{"train_examples": 26041, "encoder_mlp_ratio": 3, "encoder_moe": "top_k", "encoder_num_experts": 8, "encoder_moe_every": 2, "text_encoder_parallel_block": false, "beta2": 0.95, "lr": 0.0019, "lr_schedule": "cosine_restarts", "adamw_weight_decay_other_params": 0}
Rows from block 7 of the audio encoder of a small contrastive audio-text model, named by matrix and row number. Rows with one number within an expert belong to one neuron, the router's apart. Each number is 500 + 40 x the weight over its row's rms, rounded and kept within 0 to 999. All counts start at 0. Numbers have three digits each.
After each expert's rows are labels from the 100 clips, of 14848, where the router gives the expert most weight on average: "strongest on" is what is common among them. Only what is clearly more common there than usual is listed. The data: drum patterns on synthesised drum kits. In brackets: how many of the 100.
# router: router (encoder.blocks.7.mlp.router.weight, 8x256, trained with AdamW), inputs 128-255
# gate: expert gate (encoder.blocks.7.mlp.gate, 8x256x256), inputs 128-255
# up: expert up (encoder.blocks.7.mlp.up, 8x256x256), inputs 128-255
# down: expert down (encoder.blocks.7.mlp.down, 8x256x256, transposed), outputs 128-255

# expert 2
router.2:457513472553474550476470557514525471530469505495520489439456490506467442476496493513497566544468418550469522537487474490573432456443500508493467489501551571455520513445503498443475498497507570533448440502503528488536513477566445497614405486521491526536554432521542467523541469527557492528455502426560549488495531426550508550487538540521435495457419486509488492477500521453571469422446
gate.0:539537512458583507442507473539463441470540474512489623543541522491479444507459507513523494540511460439489488441495431487460556523547492515513564477500495522471533479476523535439488524485510482525533475548533423432537537521460483500546549601500547527496540509539461556431550459487447528514562444564464488457526468459518562544521452480468471480443530419468560488560466506469450553543543
up.0:436556475573513521426569542532471455435510467490462565488564485452517450498470506500463545489447463513501471542538501477439457467540481480512460446516515491574511512512512436463448512521519438504548564471444487528509441516457476459499466623499507552475468490592378506508522480519435562522501457537481484484478488527476549542522477466501466450495477439461542438508467472493593543501532
down.0:486497485499487589566440583464462515482551573440551478508520456498501566542460521463515445439555498559506567511491518391511492476509486508493507523535454536488483495444563491513488462487561508498544505489493476470492524500456544558579511491484501546458523479393488433480520557516496493527486563502452519472444458453436539568572547535547441409478508586554521451516534507474493574514522
strongest on: rimshot (94); march (83); low tom (32); tempo: 160 to 170 bpm (28)

# expert 0
router.0:465534428555555531486496507472482462467552529508553515437534475438463485580468561507423493496461563483513571480485485529449489583503510473481501453514534434535533537519452467555485491517544496504539572509443463502483530529449482503552408550464528552462536496472473531533548515616512572517490469498514513478566625440414460501511497490471395435497540554417468480510464511554503429443514
gate.0:523606473504468484425505465489536405498530506532509466408437556455515530482596527563499522450484520447494473588518475520479556476540579498484559509567485483502482483499515431535503550453494526434523477532487490505501515503430530468517498539480492511451503561542493487509479545471499432524465470498456518497450472562516458478533496451512457539530478506525532524491470495564523497482492
up.0:572479448505518499438485498518508484566527522414522415456550516466480586512557491496490515544497489557474484564502582528460530493603541505504526489536523481517485498496507503478499505558457537487486502546533571494561491479561482569533494485628480524501492500478525433540453555440541507523467483462547499539445468534532478535490499509521387522509504487459478547468452487496497449475445
down.0:526522484507434507529464554497548510551510496428601429500514520508566491444527553546517589485490496462493577489520510557436488533516596464541432438517423509518499584517464491537539515499510475550496493481476454549538437498512510512503564503505500554529448513509505453496451578484569477458400435568490551456520503472440592540478500549486509441507473504495421587558541513539518469473462
strongest on: clap (72); bossa nova (46); thin (high-pass) (39)

# expert 5
router.5:484499473506470473547546502535459517494561526482462532476532455515504565510467462437543523500549463491484430516547497503516525501550454526516512478452416473480512453568486578498485489484502507575480366512592471504522467509526450538482505482459419532529542597576494481484445545506487446455554498559461486546462428509548480500491528560455515521494513492503494571518462475566412474505470
gate.0:511568499525490491497532603516507431488539483484525554447461509522524501450481491516447537504399508477531513475454460507475447506456583472548472519433537516534589493545544565477499470490490479574441474472522495497437508470483478550482562504423534453442592456505452574533460522488518551484553523487582447498498495508511642540456509542492555474500534521483584515461548475447477500476521
up.0:527576509550516499460512607491486422490584439484528543469457509574533480474419483506453506538436499496541555537452482505508504518477583493548449571425547521527616468518550591475487474488465449577497478491518473496423497482540481470489550555480516449450582447469469548535479519485507577515528519543579456527470510495541583563465480517498549488484494524462565551501511442429514517480540
down.0:483465565467456520477459521463456514479440531523513507483503487525452464499553520520553465438518525440460526535546479467555499555490537536509539507504461490572519467496467561450521506517512491469450452421586513464463501510522466488485476448529498440578487489501531527545456493492450521545484517559493430599448492514477566543543452430541504468468534527519560407485474575473558506505485
strongest on: half-time (48); one drop (43)

# expert 7
router.7:474555525436524438480583447501521455507540495522452503551505521495540466470478454488492456496455543536513559496508476402521583516573478469561422452536486460456430553541505471530455462420550452448497485491489566561457504538472444487499545496506462454470476475497504576510437511510508471541458467548464490504456466543511521543480558511442457501521537474497521439507486527509488537410509
gate.0:449571459479486466522575519536513492503440557526451472553451526555533529544455488466556475439533557512525498537540496504504447563494455494464519473557548533508559539451533474520550409517448501487522549454467529456532509534502474503459518533469451585472424411579474487476521440472452458489499475503574528464528482450402433467479528500550459517560466483536564514520500514473513554485519
up.0:496498415541553471511527467525552449538482474522462449500473528454514534424482499479466583412445497601528479530521507537590491553475513619456464517508493466544504488423552536520476445527509558556502440459517574442559519434453440466489520463500440460505481393517564472544522503527512543486484534508489557405515507426516454488523496492476521532506470529571559432455547434460499527583520
down.0:506494416505491537493506514442523532482483492449515475511521498502506508449486518523529459438532546423466492503445514492518579560444471532555502562429494491473486463574483511507454506486407519535558458505438496471530512463522522456487445620464516433500460539479491501519512554545500475548455450542544420578480479556567493465450562435544534561498469476493520472521518529492472539540515
strongest on: open hi-hat (66); rock beat (46)

# expert 3
router.3:582477483445466492468515484484468650487491522496513481546508472507481514567517468486537488502529496512499526520499456529506486515481459552492587540432515507513495486489449492424496462492400454407444512490475510480522508485509515451469556556493505482451467513461502516569513507443453469528571510474452547531539503523522553515491499484530499493478496496532505447590526545469444446452445
gate.0:570495446521513525540498465504464425528480538514495494473554502458527471520517511440470572514515515507558530507440397445453498485446523553396470526518543576472492535500498438523499524480582515479443453510486482542532499486521555524530527444442495497503495447455525599588529558531462476511452489546466496472487498475507502512588518578581570508480515525607545465485633520489510516448507
up.0:429528556492514512480492593491535526446529492472490539561455463512460508485459509538536450526512512441470467464488606537499536460511453462607515461572534475505495495557553563503533458514477481442552452461519516431383527428455476477493529524538506495416552515485435434477471444467579531517514413452566490566479427536514469501415503460434503503487561522485523524545413478537533456594492
down.0:458489524478483515521521554630493519474559482492496585503492526463558496446507569490535477523450485485542502530462528462542468428467426514470554493454480497583491491545546465532519555470462511486446526496542466474470466552471465493503493440587501446509418499463525437417466487491515516566451539515482493522506475479518472475413470578620499482468538503506476564532503511522535476459492
strongest on: rimshot (91); march (71); muffled (low-pass) (36)

# expert 6
router.6:525533487499483427533525477492495492510491481474470503525519505517536553474557522509496415460560461556473489395471463522489465469519442557533521402481477497505423569383537472545461501556490525506528543555471515430486497522527557537524567483525480545511509468504503513554536488492491468495462475511499533529531501585387469374498438434462602573544521465545481534499480432502510574560517
gate.0:432522472536520557518477513539518468494414543477474541473446558487526498444552509437505503555467553411534490482517532450445432547551539526497492433536450529492472543551540477592489563518510470479451508490480552516532466476489520519533512511524443442476476439466553609509444423528504599548561522529473488524403473510471513453425398501514512490483503566535515519508482479498538602418460
up.0:569428526493482460475552473477404570553480568514547516496482469519575490470503512457497465488462489537476455489513497602594591537536486438485484556548471488480470482518454467440508517527490485527518505483553460478509546510498456460513459487529530557579446553485541443537496548538487502453428505547451531458466474529586488427542495502449489492476500435472516427494538499551457470545500
down.0:431433519517485492462522495443502450453549509513507498447514493482537468482486546469488477510489473446457539480565495516522475462448503468497501477514458506559488504488479391475556614527470454530524536590458529569534498529563547534550533485498500524527453446522477518524506496561461439493500523506426540508529470484456518534527482560481522490435577534475433444478483511472535539557550
strongest on: shaker (66); half-time (59); pattern: one drop (35)

# expert 4
router.4:553472485484496526461558496560489524541437463455486422464444473519453533449558489504569555531428495457468476488523543497538524467456556441456433580440499566585501452630465514457525579433501515558566520533544491505492527454508514505426466490525533536491503556523501471427526480439479474434515556437433472483515553454547571463557493449538516463531470521479507484452548491518449495552502
gate.0:557555468560539494446514505544537434569500476507446494517479457484495559458470436511462480516435570458427502478469441570533570487453524525512459585461491469486442489554521519456561582588546458590538557499490506495484530480488514527526517495477477550523497537434446511543479452446436499523492497519498453483552543526478546532521441498464489471481477467480496470502503506467485497409509
up.0:472504544578472477480523508542488514419532524573434512502496472493516418433490483503563526462444500532442417574507449490482446509437457548531493537563552465541499506520560472520469492543519459543519498567479508454569523485414496480538510515511480528516448515384439545463502531534452491527533466495480418492443429510585458478504506510497474528491409468529462515470573458476495512548417
down.0:479445511461491453523488479416531513522486482495542590477584520526526478466484579499421530530522493440489536528535469466578496489485449527539452486543486511485481545501511489448479466442562445494526528467496498469470476468461551528448513487501550477558555466455503494485402509558437400488516441491564519492542562551447475531510538525499522597503450451459475504522508548540489592571474
strongest on: march (95); snare (84)

# expert 1
router.1:501508532519491526529482541438478462515489563536499440454452548470530469467405498555559528538517515505425512485503488569501526591472537541546540531521497514493561439497456495561550433430496550511490529470419511544487468531466549491509480491476545523445435389522488529541487546506516570523534573494554514490493479522437440514565455541539492497476474463528503490492534484549538546503483
gate.0:435464555470476503534503477493504490522478500500527495487469468468524464496466500416468486552524457511522424527508555455565490455497554531535487496501496573510503488492486493481515563540475482623515509548535516547441485576571522543515546489501480546584429464561455409461422466482497539509453484444478492556460524493492543462505531523515527582504493545577546454529518492509482497491494
up.0:537532525517508502495507495475462481552505536532520508481470549492487459533508526537425490398553466495471456533546541512526498464541498447484444564556429525488499500476487533541458520407473476544472474463486557482461528461519538569418501505483435480505491485491526583475420480546541557499469531556452561487447519508433494494559520511536488497465554520498422524546487589437423519471531
down.0:556478489509544550489455522558560523552523466517520454477425563466504495457505524478451474513482491461452487557509533498531455484487555533496473508495511537493484514497542460445469454523516468513498490496631494537489491509636497485513469495544493529490534419562453538557442526522575489497509481510542494510629532476466432536464544425533572489496442524514492554490500466481512472480507
strongest on: tempo: 70 to 80 bpm (53); shuffle (42); one drop (32)